config.yaml
model: "class-conditioned image diffusion model"
image_size: 32
horizontal_flip: false
cond_dim: 256
num_classes: 12
weight_standardization: true
blocks_per_level: 2
upsampling: "nearest_conv"
optimizer: "muon"
momentum: 0.85
lr_schedule: "linear"
warmup_steps: 180
Rows from block 8, named by matrix and row number. Rows with one number belong to one channel. Each number is 500 + 50 x the weight over its row's rms, rounded and kept within 0 to 999. All counts start at 0. Numbers have three digits each. After the name is the row's rms in percent of the matrix's.
# convs0: first 3x3 conv (model.decb.0.1.convs.0.weight, 48x48x3x3, standardized in use), inputs 0-15, a 3x3 kernel for each
# convs1: second 3x3 conv (model.decb.0.1.convs.1.weight, 48x48x3x3, standardized in use, transposed), outputs 0-15, a 3x3 kernel for each
convs0.12 092:504521513513478489493499533469504529480557576480502542511484482471595585492564596480464479515486512493466509533521531522388367546434395493498503476524527472523537477460489522453483497410465542520505516482495481479501521528518505498452531558507488512483483536466502543446517513500512470468500468496492508523451627632452553602485477455503485460504500488520491535554384415543382385531465488552412407595379360494507485496489458502523475
convs0.13 100:516505457478409425467407501524534519501565486524422420550539538466479430510458572528481533515462445517495513501510554453452439511413489490535556533421495514453495541457477566517455520499558521522532507505479506512543527549504525577539512556467504455491492459535504515507493476491506339450507430460499584546561587445517491448504483507475562459463438507538481575447412535508485672506407544484502508528461579509526505497377538511478476
convs0.14 086:484461482425401517495448492526534480521531492471539488571478499512459469488461524504515506487498501517513529472432533388365456470420516552538505582552452544482457467486483481502436554576487453488514446505511462516523530513527550513546524512530479477500532509506530476502452505481549517491495478466574607501573595503479534460487527486499549506528547491484472520382415521487448571418437490412485450481494547502503491489480496512493480
convs0.15 099:508501479530547499532503472512526516519528481520501484555538490567566456496568511522465446537427380516459427519467468490440400539506546485499497530350402548576448522531532516516517483474555541550492519576440556476480535479506593386350435508480504516481492555490435537462466507559530499507495524454534537509476448453504541458452430433505558448530509431516524543490521535574528582522543563531595597490570597429411554543192377597539444
convs0.16 095:562523505535521515547522523483427410488439417490445425491572520519626604500544519537558519567572493525549499414478480468447484429444475473497484571631551504623508465506525506458485472475516545528535548537531598578599462434458452456428475470468575564516538548530504444537494535508549549507522536512461466477454435488421438507543521533517548524531525491420498467424499481436521448531477507508456488493507503367430469462501493444480445
convs0.17 096:500505464520531494503478511462511491458501531442476499479532508475532558482566535530573517558635516501556490465478483478464470498474445477528506550590552538542503536550538533522515551539540506484534516529556500527579420519457470462486460465493504534470486471490531526478482460491502472501512531500482421432444426421426390440569557510590574512529520536535491527519502522545537572512489530471390452478445508533532493488521428470419471
convs0.18 097:470486456494346476518500480460475479503510483515529469489523499533337467490475523458482463480519440496483452530492513471541551540484551519530522544548553521511492495445487496547456452493503528526551535509489569448538513489498511450494475486502518459495505546506494525481452509517552496522481538478504483488479484498518476520474520487529814490478516517561507536520531547576542536530501531466593493546500539496442512444190481512504529
convs0.19 106:487458518509465529530491528556523492513517457552550541540484421526479400518497431397431402416437378462410395541535552521551544496506527457421449489521446438440478531494509493524557522523500479491442509574519497502486479451453496446418457441446480452470485488523451463501523463493492518500506479468569456559556515544561573598483506485481571509507464481490528508494498496510457435453501580458562523412452459470412423472331425541516495
convs0.20 111:476501508486426489489442484486451451468456439508493476546554559574468531498477529486427445414374335452398425473480492491531506519482506460456460517571505481510467456508512473567504465538491492531547551598594518514557455479428509554484553607523457479475506493484501510451480519510511554521476502481525546490549578547554548546454489409463592412440479407502561582560568565545537553430486443467624507459554482500434470461316416468473508
convs0.21 099:508526528574627524531651508479552498494562522476515463491456442547574481579480435462536524433514442435530455552503541543466515498502588528489458604472462654506414517567412532548463458541502520532490472498476471548482449487456490553425561541440601509512555429472524406489520535485556570533539615569436481510457474532490514487518518517506561505448528528478482474491559517450547489532589417629666541555605484405570514463645461528599469
convs0.22 097:473472487520561511475542460471431506440337419548425456445481480428489472507474500632584580625676516588548572505508548496309464519477525575550554559534553508536563498457500466370459518434505466461518459467468507491478490527484480371465505461489517459517495371454513505483496452463441405437514484525447449449495516467418466469476471451503549527506546516475457544458430517496499507453498475510567533468508479408597449534767479464484483
convs0.23 110:389447452448602586433497491449505508457559561488555562459481487497511505521453467442399407489479505474497521560526563531421474586489488556504519483515464497487489473531508483488467536532539490534527504657596492576549517527529527521599521507529522386485484592521505504469447542440481579521487542508458484450503594577500568516461489420423495489463517460515482482549535441543465459505523525527535394538443380498525443394613493424509518
convs0.24 096:476571518459499564545539492485464438467443435437433448479509503526607517504540507476479448486554508440471453451438443516632527521463518509505501504580509495455500507591574474531583484541511513451459500485504444470438510454513492311511515482568519451488533493522487556479560528510525509534506495508480514487451449489507462475509548483588588547528478507500485505495485506490499489489474490516459485569516474499382469370274467501544544
convs0.25 105:499498499524555533500499508526473507483477506524387494495479475445643510531545530487492475529658522496575486510458528468371432494479509476437503503727451466492467475483482441501524452475481507512511485384556486566485501511497505528502491498505479469503511475483492492495498503484486698604504602510566525539516642503490538471472458454515534460459407488491559520560489486523529529504494541502419490502513509503526490469512510528515501
convs0.26 105:519536532471478533496521539482474470493592545476501457500515547558474539544498480432464520423579593470560518539556529532438501495477506495471490508603546514564512550494482555458481561541520512505535495438555511558564470527524509629486534506415513451520536535541501467463485522489490486464469504513575508508496339425562418462480524512494617636516561605507506477543467459465459482518489509507556449506500410494417514390505543496484545
convs0.27 102:534517517499436519508428525546527540447549523515538512514478531509539483551590527523491539465562496570484509561539522491472563506468525490481524581559444508590508511474496532486498510453487434403451345516513378510452492446481474785492444635433551455547446513506513512476487443532532545511495575501502499488506560477484547476564476506444495455513503520433465481466495488410418487490446525469480482424524551503512488570673479496592495
convs0.28 109:483435471437451478511483470417438438388442448460453450549488495432457588518594510473531449624608470463523517490494543602558499600528535577611506572613529500570512397445533519469520463438562509570512565593488504566555525531456535523438446412490515465474464623560494501499449539515489593556512551554572603534515481551513586541501515510468506501534508490581593557541549552547563478520585550520519466562496495538477528480531538562517521
convs0.29 092:472472469496464454481462483458446476438435467411420443481598519628525453448467569481471448426549486449476389632596573553615643636680595557541517560581510459496490509457491427463513497492484554503537515574593575585529540514437524590503573592492535451454458340502503558571471453477429482496447480451434479458488532453433468471503510501511519487490486498464499495503513468413415467450445510451548553398462434538509519562437483504522529
convs0.30 092:540576546564624563506577538485461464506478428497496463485511471497568529465490485509489540474396499526497545502484463536489496516527499521524514462514486452500489504427468508409435511477489524501498509494500511474473571595551543528551557589584505504496522502484560529516503431470518406448525474490473475477468507494432457467500463486510457475508524519546527521533517534527549567520480510551525503498533524424428484410404451462486508
convs0.31 113:482521482534666516489535491462493467440447427444494479514533522476563626540554573529540550511536504484508521494408497498356448496424459494478491523649446499553469491490506472493522417453460497492471508601544510566561472534482528443451493506509484537468519542533500518478474532536473581633527578581518542511523702523491557498545509519496396477499472514471462444445376355468424465506556539511477468510527534504476530477352505511474521
convs0.32 096:526506529500488531552551524488498462505509426499562481485446468500597476506541515447497447514553506461505466523534523483528584541477573506517504519577536486540457506506509524561499479499499518525517556564514544504506464495462523285484489461513500502507510453521496522509463528513511449502499492503509498531491467538479543499504474491458345438506409486539496513514625524532495491506482513452524487528530510520449495448293475508508505
convs0.33 100:550518456546461494508544506517479505505539480476523455567539493523361594523598487531522515521426428515406432501411455389423361420355419480513499494386408448404468428518531502697487479486475499523526544554442475505484514539536548563436539352432568460445446517531453490459506528500461540487488494474465636490577455503461543543493482458501533430498474423527529539536427559495565526467568462440598423478598526489485521481480530549495469
convs1.12 111:519504519502582537476488512437491427470511461441459453571509512590547483512529501565559544523504512463451491540563417547580487461497447496491465529548490504518512506488496576521464541524474639626482604542477427432491398532502445569538480512469579547413606679427532528486412530501353416510523493527496450562439349528507501527485595479465577497456522477595480494594492401537513502445454582417433562512490535546502484577483498469477486
convs1.13 109:501509558453470495509519523452468404439384479587571547526456464552496451471465467474508489439560441451459463541538477552506525497532540499494504524514504470468474463375474393303444466442487397519429381530481418505531530488484509537522504472460541511523467527485499524484491468520550437487520450530466453497410379444495487460484404499533253512541484514496517557444377530495451566543458491494423465554530472450502480498489455461502539
convs1.14 095:469505501471589535485532516479553543495622650478532557486522506516606559466537571527550542504539500504524570489514507551599577479539502480497446513569495485533506501521517558588552548543497523574457569710585484513464491474473493497504504513486455370356482543494558548455489491523480488501497464442466505536531465482488496530506491493511495520462480442425443439467641552505571519520551539506467471500443457524489486524467473482440475
convs1.15 099:466447520498568550548601577495493508464405537427468530549499502606482476570558492491425467394485435474473452451460546454357482484447497475472466496341448506483472527534524549635570584567542576585526498516496495446486526436556484477524477496469418429420462518453491548474583558564623569539487508494525621457616620489472573439475420510438381479466466499483489493480517461468469436442506474527531518524521535529521503471468500525572569
convs1.16 056:522518545497529546503498503496506537470439485431389441577538523581564548602600527548547507529538523487500479492545533520589550443493467425428441422399440415422469495478415590604510550552462583568492597544453528489431554648540600691543546575511468477457500575543500576550472486532456456493466476511549504497504408434503460470459466495453503521468485520393472439502590504487546515476521533444512516436441459500471488505492486539529520
convs1.17 108:427457469493557511492488486454381385488475374543572478508549551491589574434504519456500496547535532557481522475488501522507437477530440512531537514562535509589549504447485499395469533435496482484471509453445534481514431464434393487408400422434515482446607526418477465404434454555381544475485563503506470515514450498504511501527627536510517451449480421457552493545623537464490513596515468613480482558503558481575586549609532532533510
convs1.18 129:513524514487531461468435462457436447368479478396467462499493503423452500485433489492482404547581441537593490483522529469561537505484508473471488514615552464466485536531506529540486514525492497471503467458440490466503531518516493318546503481530503456528422389531477490519474459537430430518498422484486540520523484453501385478536523579541505662548629620556456503491484543564550516542539532508451516508496490445538454493573498450538443
convs1.19 086:473501479478479458496533496532475401554478415575531485498386464460367437565420465474490528485462439485453455533529567509518512531527543456470422460531441546524485483452502409363444493452492499493471523622512443502458400432502432491526446483521442512447528522522536578551472444506396415509444456462512512538459454425404377461485535508514558603463476473606530570620453515565533564473489535422353462405484493527554520509448533478434475
convs1.20 099:505512533479520473511509535483512514531634603477504505512547525513549527500518528537542533494499469490516515447455495392407457452427490534514522545602543534553518513505513505508473542575515504523521497529488489506488445463469546578526504526465475517499469544535445525487541527550538565588537583560516556479577591520502476454438484510453529552461531521444452516399442536470523551508528509516428458548477423537491528479358467603559526
convs1.21 079:556471468503417463570502488471547502496476498458413398471576463419503548421466499517514477475481544515554587531565506466521439533461481557494447542502418468480461498534463502559470528580515631569487621514417609548424445502521516594508476487514477435401464499544381521482489489435405524496455511460534521444583503517498472515537521412530516454522510507532487505512570480579609536462560551428486591431475569555497564468479569460499562
convs1.22 099:552515514517579526529551541455446496405422536366397518525461531515404469534482506394392436367344398456375446504436418456388406551435500470472494445380443466481511512470552535438468520537523508519589504466544514502555486431539489420498479478520419478466382431452467541472479481543443456490467442516479518502552554513507559488434402434454420425463420491580504516594597571531644566479513535455429484512516514441436436424549487439551476
convs1.23 085:553551481510578500425489431523489495497584559552566528467497459429521448442502521422429479539508455537518470402477475376543557528536563487554553449454522461463517493487564533486501488524516350553449553571523504544512546511499560440491513500524574632541525488557522585499627653503603754567565545488465646441553523485477576487521409443530484455533494461612438549464496658458569460493478491534438500470554494428547501566607559551509507
convs1.24 079:624532501527515455485406476507501436555759540577592520560528539487537442418398504488531506473581540501566570416504564466540535455401492501459482515557484491532562455484464485479454461483463504469467479486530491462493522538533531566570516525526516471520541572649484445578524476445515549461494494429478437525520577523537644539527463578502306437489387504447510512482637523506534422512456487455422486516482466496471438512442455506553462
convs1.25 134:520549480497630549499481520477525500377341489477412479521529517532515511516509498518461464519468449468489488486516526489551595541522505493476520549560531476530495509497529497618456499480518480532500504528431515488568522540508527499477510469534499398513464604524468525494528515514502592511515506467461490472485720414531487541510538460507599508504478463498479568460477552502512479504490486543597490501514492498535494518548485536509513
convs1.26 108:445484509429498505484495507400442588396474632532578534465504472464604466515512469517452450511614486533543506613584490568563535457444497534552477587597426484440421453503501517472447452458529433494447587461482541484532495473471470315467559506514503505538501583543541626533480480501461571517489488443499547419556372422512452585553524531532633619528576559499429485426415500452555498485586515530656531496522510432515457535606485488463500
convs1.27 111:521591471490587484484464445510503514563661619608590463490601480537635477517491486548476461523562515461491518541513518510346487484522493453450468497486476509506516445485476492555525486486487562529579465545583480495546535515464531509421500505538519446470546427471509522503481410441464471508487486492447595539465658677460512531521630544551583526479489438471474526511513535529533518456483472466584535495419462488464496484420395485451504
convs1.28 095:458405462427453483451436419529522487546503529527566468481405436414540564471442416532476495478519534490493494495469491513573543516506486495447409486400476514556528498454473465521533517548515511516472477434567461590510517644553576456520517545592527399450429451570478453398554553495565509501547546533502496455476424558481473547509508479502493502470490488516552562534366432501506548480460475534532535539461495460485514506530431505479462
convs1.29 098:453488465503428385490446513477495573498542498469432517475572520583497374464490558479503477521431409506451485539583558502502556459497552470423488473480436507430404515557515487493483452517577509436474503556463527432450506387486403532590541551473406467503514442355482374475493473499489469516505494480468418469454483448449411397456449476450432422483464487496395441444494618513533483547552523507418495501492536490481440444391502464493557
convs1.30 087:471468501447466519437468491542569647537511601512473548566580549581570540594571493536509553556468513588527554475476503467467521503491492517539567492477550454457510454523478440521545488487502519503541502433495445428480541553516496508494483472464471459492452449445488440451574569549597589584505500522531546541508500539500518491415390383459436396483481428427500498461550606479535536458465492520466434521510446525540524522584569474504543
convs1.31 108:504519471505629504496554494427443457381383443449389426549544490562508498517509510506464497555547473509562540461459508435520552474468513489516460494545499469484461489507531498527540495491519493422528437410494497431528519492531550567574520576536451490463426513498515514495537498516460424488499421504517518495556599493481487480531513581452490588555544593489440495472461493554523509548536533589513513508567539480486471456443483458413439
convs1.32 114:454444454457442518523505508505494453563418398589485488509548536476508511518567540461491536509670544484452515461485499469514540463494510471512517452472515476491502447516496527466466498466467523522486593379474536523525486479495467580473507471505503512547469558530494514496500556512533587572498553524477455459548483468541632604518531512468436467471408452450548502459454509420479445477479439536567452492496492483574485513728580499583514
convs1.33 132:466484506490626536503550499448452494390476498458435392471442497474617494484455479488467478572584472523516488476521553508584549500460487529494449492518496484505424500429507462570515567561520553420455421418483512529434563519485493308551450521488487493510369566522515504449546526548527450522511492536623579503510434520524511505531487494569595539512547487526573555526440549583635583553518505589508496542461541452545503569536446473456497